python train.py --text_encoder_parallel_block=false --norm="groupnorm" --attention=true
Rows from block 9 of the denoiser of a small text-conditioned image flow-matching model, named by matrix and row number. Rows with one number belong to one channel. Each number is 500 + 50 x the weight over its row's rms, rounded and kept within 0 to 999. All counts start at 0. Numbers have three digits each. After the name is the row's rms in percent of the matrix's.
After each channel's rows are labels from the 100 images, of 14976 (inputs lightly noised), where the channel reaches its highest value: "top examples" is what is common among them. Only what is clearly more common there than usual is listed. The data: seven-segment displays showing three digits.
# convs0: first 3x3 conv (model.mid.2.convs.0.weight, 256x256x3x3, each kernel summed), inputs 0-85
# convs1: second 3x3 conv (model.mid.2.convs.1.weight, 256x256x3x3, transposed, each kernel summed), outputs 0-85

convs0.216 108:494510528534493557432450545548484549456427467477528529492482496560554503471496509486621550528531553528433510465484523460544476554519519574577563468423474547458469549557442578575495391505428519467505487592487503521410561448463538638618393464539505497583435527
convs1.216 111:528554440446418539428536445451558492465528449523550512538471585485473522528525361433442574432501468478542549490514514483442490490387556493429535461493519551572552461475359488471570552560496542520513498508489392423536570511519487607544580449485387561415429490
top examples: red glow

convs0.65 093:533569408485480561522490437554550464520576424512541462542564560575513546503542454523499507542502519500541483547478498496472498384415484539488497484479474568631419502438644465537529476457521489459439473507463522547519522550514515424533545470481505575385475571
convs1.65 075:501406516461468507429506515497556451520535509482573524580444507549412533470555579519510486364565421474399515421488474511542597524565504489472522465491518487480527508491455534593488625463461480579610484396522585513459570544472473445524506448506492448555523478
top examples: red glow

convs0.171 093:506472468525437544480451650452494489430448553534508489440464488546471466551543448509537491512567541603542483458490515499488449566410541456455628478543550522429476476508486480494430443505518491583411448555560441508473405505413445473473458538467531411462554493
convs1.171 104:460469503510491416560503530423503453607497471424529538561486539543582389472518552538401451486517523501488587508440540569463483564445490544549492368419541546528490537495535453589419479560537575496485481480541453521479453554495532519560545521499511542568529481
top examples: green glow

convs0.213 091:482616522593544443492582556467518516563419545574535469549468444569471524533496465486494448489529528519475549481491447473529573528447478542498474425474477490486493518432543425529567448538540452367486615478560520490553517498565515605571490450416583422560446523
convs1.213 083:531455528481486581493470437408429462506465415486486518450456505529498523460523613488425521470534463484526466518523564470503514416534432544579572533488506551497520569563462603463461563437534587544515468526493511451487601476589529403527519438657428522558481461
top examples: second digit: 1

convs0.80 108:454476617524533502468515521579470527449496511509489455603518482500497475518562501419476456348476444508467460581502484615543506554533456534493532534461498534514447415502397484534498496491471458511459491561467459404560554444466471406601505502461504542515546565
convs1.80 085:571422473520494472466489484574434506462515451538406577455481519504570537410481510477532437555493413433520609528571584422444509498499620493479464546561470527457506454596531451461561432543493442445426423435546532548504533538464496473493600440474450432545500573
top examples: red glow

convs0.14 080:499511462514533407478529538475580466511556535414491476511486548466492428457623507573452491526446509514522523426522431542525444540464464439578594417482420432574576453448542466604414342476428481519426426501445482546484516442485483527492523591475530546501519487
convs1.14 057:497426443472463542513539479554483512444562539589525462519515481559484471456567494569436515517553481491533481556487595454572442473495518461584504494547566492531487426484601471529459542547565456556502541502542540514460450515553444517441417487429450489547437502
top examples: green glow

convs0.144 093:460486553471474448442516511473556527529606578476431549552594572510543443583500490493497579478418526483564488485481428530539632540490527473476448482498489477541513534429479559416504527484500525447541449543478544503452494566411504506478503597530514551454487443
convs1.144 081:582474434486495579497537396529474487427472524541447527404502434579488592544654479475546492489579515538454403615573450508541562516541563396427421575446512539452524521547639446580532543549531492444463481469532419428490462535545498487527438545561545531507474515
top examples: dark on pale

convs0.215 088:523531612539533481449428481584557453460585506646536534540497506551433427474522455401510519410512459428545491525571490471444507542473623498613466479443534403477580597498503440504475477450486477493506457470494500520499550531468454508502508565483486578499513499
convs1.215 087:487468576509472492538463567423528619507516509523449525546487520539533465601520496594425488455473447472481547476460544473536542462401500557463577421542517555549484453469447456512481386544563496529473483474455553477469493540492557458521443492560479518490399476
top examples: red glow

convs0.218 094:540563536527498466544512493543438505473500500604526498518515438530568458567562516477535540431540537551569498499542436578539557525485514544517592428564551474610525479457543435483481521535529505421460494528471598546636498466573503466561471640452557446512508450
convs1.218 093:524476450424516525441491546488518483411505607490491495451485579565532545569522528528489521584494437530470449559477497531510576485601489475500463545458550587509468542470515482484405435501486468431430504445568594503431555422544475470542477515450537503536489437
top examples: second digit: 7

convs0.138 092:490419533602499459555478500591515499374519525500413498485522498423472590546523628537513437403590455452518481520506427516526449545541602469508488431480550505520460503485471394464440545454494580392571434480446563473555447471442488541481524555492565463441515580
convs1.138 063:446556537421460541568509541522439456599556479437448461526505506551493513464535595458504483487450420533450483565491445515483474397473412525584457540460442559483422504474418500545436555443473451491408579468494558507435570489565492489451535431475507467515592481
top examples: white glow

convs0.40 092:516436493479516494458415542573458467473542402414451416465538527430538516541541611482475373533514428497574481540495558469516588441556511521542543505506543426582570432481552536438497550524549540580500504535478469575414483621480474452569491486442485451475496655
convs1.40 090:534490489581449477513495427593503478499504413446528574548497452501489536493485390467522566532521583528503595489512476453546481526507524524486477502601541477496508578497485459441602513523582537556445556523433500546503484453441518481437571483538602460470480487
top examples: red glow

convs0.19 091:468426504508550534537487509494455485463521480635423472506589551526537447577471520488498451447448431454543474531478505422510444517463509497548493538435541544460451507463580469631500414515521638498547516510487463470457421547435435494441533542466467436457488585
convs1.19 061:445529561457432503439530512510492538497502492449498439502435478546499529457495584461466482442516362447494557462607466546477521518529558503497480464478557478532592532476476529449493524450434473559552454381456465464481534399484564515401576398529571620500524494
top examples: blue glow; second digit: 2

convs0.59 105:570571431463503463555527515542459422417569514429515459566537488545454508477534512538516511489469543485478549462618495447535603541548351549451512518535550440538599564552532517408521554498505490507445477536528510520506409495509499478454510534523520509461538458
convs1.59 082:493512555523561540426496495481538474519515592440506503537524488472454500495543544442473473475501436494460472526542471468452579458654475413483487531474496486544546499537507482518475520588542520410496513507577622510475506524439502386546454472497524614579509550
top examples: blue glow

convs0.54 095:484516359523528435549482487528529604454438563555562422552481434540526533485547529533532542558529461472542507499487584538449406483381498469496496527529470516429405555533493475591433396515489548433460488534536571487481468456406479507492535532499543553527522490
convs1.54 073:473545463525464496421599445517482555499577469506459566435458537540520493526495527424548540527478557492618562574490548610567604586495484492490470451540624499497540555459477529490553577507492429531515445568434438436502569476515636519524605537505542490453564472
top examples: green glow

convs0.127 098:578522630557469506529492500557563503490510503564528552493538581445480458437531485514567574371483486501449477484595528460455498530531581472521626473451553479539427494527524467475406442487499508482521400577438572475536443513489461547534538480492528463523505483
convs1.127 091:473487519522474441490493519475646495430462465501433495615463588491493585638488496524538527453466550514450500548469493412452526542453535583457452580429426531515430466530543414416535438506466497512517584532492543495426557520513469442451538440483434475547535512
top examples: first digit: 6

convs0.224 097:455459572539542420531498486473406452482428604508483547495482559488426465509459524341523487522540542513453505602487492487529500480538567459494417425449532519470535575520419480473546541471470561469561390442509559617512521541518498509550506523542496524523506517
convs1.224 083:539514517528491410470449500576479552439400472519491526601572549454526575557536484503597493456475457606499595451559518393537471527471486521458457555456400518484541508509486438455518419472494512564507513538424517522440470444543469541418451378526482500490507553
top examples: red glow

convs0.67 121:523453647613465498479505449555489474437521512604457474477454536519512462466561530469481488413488475459528506570541442477503424431571569526532471408439570550509481516531484455592422395477443518463454447540531533423462478486469435561543629503494520459516539489
convs1.67 094:468516506516564413452430474524569497592421400498498469387525561524557505562488408405600437514425556546450467501527546489494461494487587512509475530491432475419459412545512423443541529445504472412506466488377559557462495470526546486447425453528462471543609556
top examples: white glow

convs0.157 073:516518472537569503516491497516484507523475516544455524493403476452463571526475500494525458518594576477539474535461419513587548543633567436494411452399506577540466433452514513547517414556500563424480534494467515478459502575458485508414560482558519575468456452
convs1.157 052:496545468560535437389497544501465457453419482458431440484548547460515478497542568463486590445420496514475535539504411485521508430449554438467516548542494547449502523506513459558467527444512538586576559616369379529468448429554471442411449531547462516513433586
top examples: red glow; second digit: 2

convs0.147 108:538465440446448577533441481583427488550575512468465547501486514513549527505462466523500532532500535501488536500553497552536481485479523459510539534414511530483544538410469499465475595529492480500545468557491407428427469542500466415554590485468496551491492481
convs1.147 097:522410509550505476520492509519562522533504364511443472575567526478511478498578492480556453387603574480621487551541427555535569482456541505532461524578538586532469465573560506530485444523513605471483434522427499528570450500400439513470490534526547516508493648
top examples: amber glow

convs0.220 113:567527533493577611518471511422525442470497481378484486491495470534496444519421461537465490492484582543528514470540428557623576481518564533403475612522477472475494572526484558415536501469441515547525544461441502468504494427598549508503556487532553439528472646
convs1.220 134:381540468460475499441462521479477466461512484408440496562503472504528558432537506434531433478517454500461508505549417476498508412438464461567467608432435541456517421480502502428520518549459461515422438381556489394485498442534433479471545426519488441531446495
top examples: red glow

convs0.190 090:544411479489563414532487455465517469551507482539487517517551606608475479585501485527523512501504442457460488504544449493552557529513460456477581511493555556529522499466491519492580481496421612448546399559495549518488548469448490512524558486452472438483487525
convs1.190 085:490458502605348446572543510409515486562405496524609451506416445472560514407483480558472562489412528492528483442463530554562517494495580448530398381555604513482519546500457462543473505513496473541543475530535467599525445556490479393491496560474451493595522447
top examples: green glow

convs0.156 090:451477614541419509594506484523478426477561450578467531511424565531499467446491553503515473409567497430538510553479467537542463463499579509485540510509523569569482504541543534548489492498486540429493507503498541471499432560492535404475586521594505547478543558
convs1.156 059:517466474566630468529479486513550475488451387458433493589553465469511503528566497448533480508431599558509517470544489354560561539536530527507508523564486535540497369557561490477422419504518529434488439446451490531490476485431552562445614404556466461502538576
top examples: third digit: 1

convs0.219 081:553440470529486445533486483554516573519513501558442492525590500499553474534466476493524528428429458503499531521500451542507494537520568471483480455456538464465569498467446483597462470472523508493476465576457475447409618559614423458609541518525533464524508549
convs1.219 052:434491577574512540523510432488458450498488455534606482535466559516429455498531480407496529500594512394525535534525542436539510424475496482501469536448524499584509502482545454481614478478463548466483468476607554469522489586459483492496435485507459522431451503
top examples: green glow; first digit: 6; second digit: 0

convs0.128 106:510516571515479507442590546430541513501449495518576552543430583546487563524469449474465549468471522456511490603482515520478520516501386464463445481503595587558433452499528527484545463552553603468466487505507630546595462491458473578590425471425426475509536396
convs1.128 107:412504554540446436602476506409460572479542414467564456510468521492581417539492481540518554497495549523537418406523503542487479581415558532427499462531526451528551570519430449599461430470485488504500522530441432553494554574491531515427499513467469486553491460
top examples: green glow

convs0.228 121:579526424485512471492523446553541484473461568456528473467508512600543474582436489661518498507519522534588565459547510512512527513477455566522522497524531441552557546493540450414562527504551517528531492500541524498527485493540551514534415562560492472529507476
convs1.228 152:399539567544497505524555436434534549468469568511520529521444534486481432535520551433544486488491554504490410582466505511532490530505447427528439472479493480472577524515522475505466469522517477510477503499505597607498457471628519442514535515474576494531575404
top examples: red glow

convs0.74 096:482448645442500540458493505531314496401544521601434489570452523572496447447464476413445630498476512530478526550466410575485541412491517434472495517501489572552442477597613475526481445441446438504522515579509513515531522477511512530513582426463540444493483418
convs1.74 062:477511475581541447653530487595574513591468397558420445526496495571564579494474554528524525500510471557531522521545495520466522498463504558487559467470599535527447540435523573555461458462471467439458366480544514566554447606429444510496473566515567608545537494
top examples: dark on pale

convs0.182 134:561518504583497504514488480542477462433552580455488483539468386492507513436457485463512545480534540451513541482540466515596534521536569567448573538514432464403525547518434551460465447438495481503554497535494492444486457484551557473530467502509544535551481611
convs1.182 149:553543427463517567430521542543538500439603436493516489525494509472521504487498440433517554486520429477552526543558545497462546485428512409449553467470552583498512432508455451406520482569481510472561506588516496529505494512590451449517543525464465480458456571
top examples: red glow

convs0.225 087:561510463538598547526464418565560503544577474462545514468495508437472469498491524581584482461493544455464439576505495489468517453503447503507451553511495558492529506568537512550458572486522499442470548487492520544438435466474526461395581470564446543435592559
convs1.225 100:426531532503484498422530537573433433595491433458501438501467509459546549461448603531584472614553493543439552505498441502468559527513459610467492480439499525515497523468481483502578525508464517495572501392506519477470622473410531493530557529474480512539481443
top examples: red glow; second digit: 1

convs0.149 095:501510531550408511468573521439487466476534568525663481457436391603465496514525550594520535531493474452479436555498545515531591445523549550497443542475497511512488467570519409543540492549475535510537528521522562591484507528403499517493463402494582490536533446
convs1.149 097:478463534468541454508485526450580490524513592462570444484492599520477480565553539512472479460580613491516453483497486544471444499582398417499466474457557510494507537428441507387483514509540539521490542547584457479491549492570459454546508527559578445533496475
top examples: blue glow

convs0.21 097:593536405464511422484514488442570446507471521440487569466399571412517530441514619459548538631488546507536490527564481474500528483553475531546508481579546423536491491533509426496470505519574509511530509449522540534515563589532615505551468471589504549598421417
convs1.21 089:477537457541595516386623524535490427520476548474466579512447482579541451499516472450488465460441476504457454559516515572579498463481426389519479552565581533410415500498510372550456495535477449541428528494580501546582516497592499411516451455486593470495546412
top examples: green glow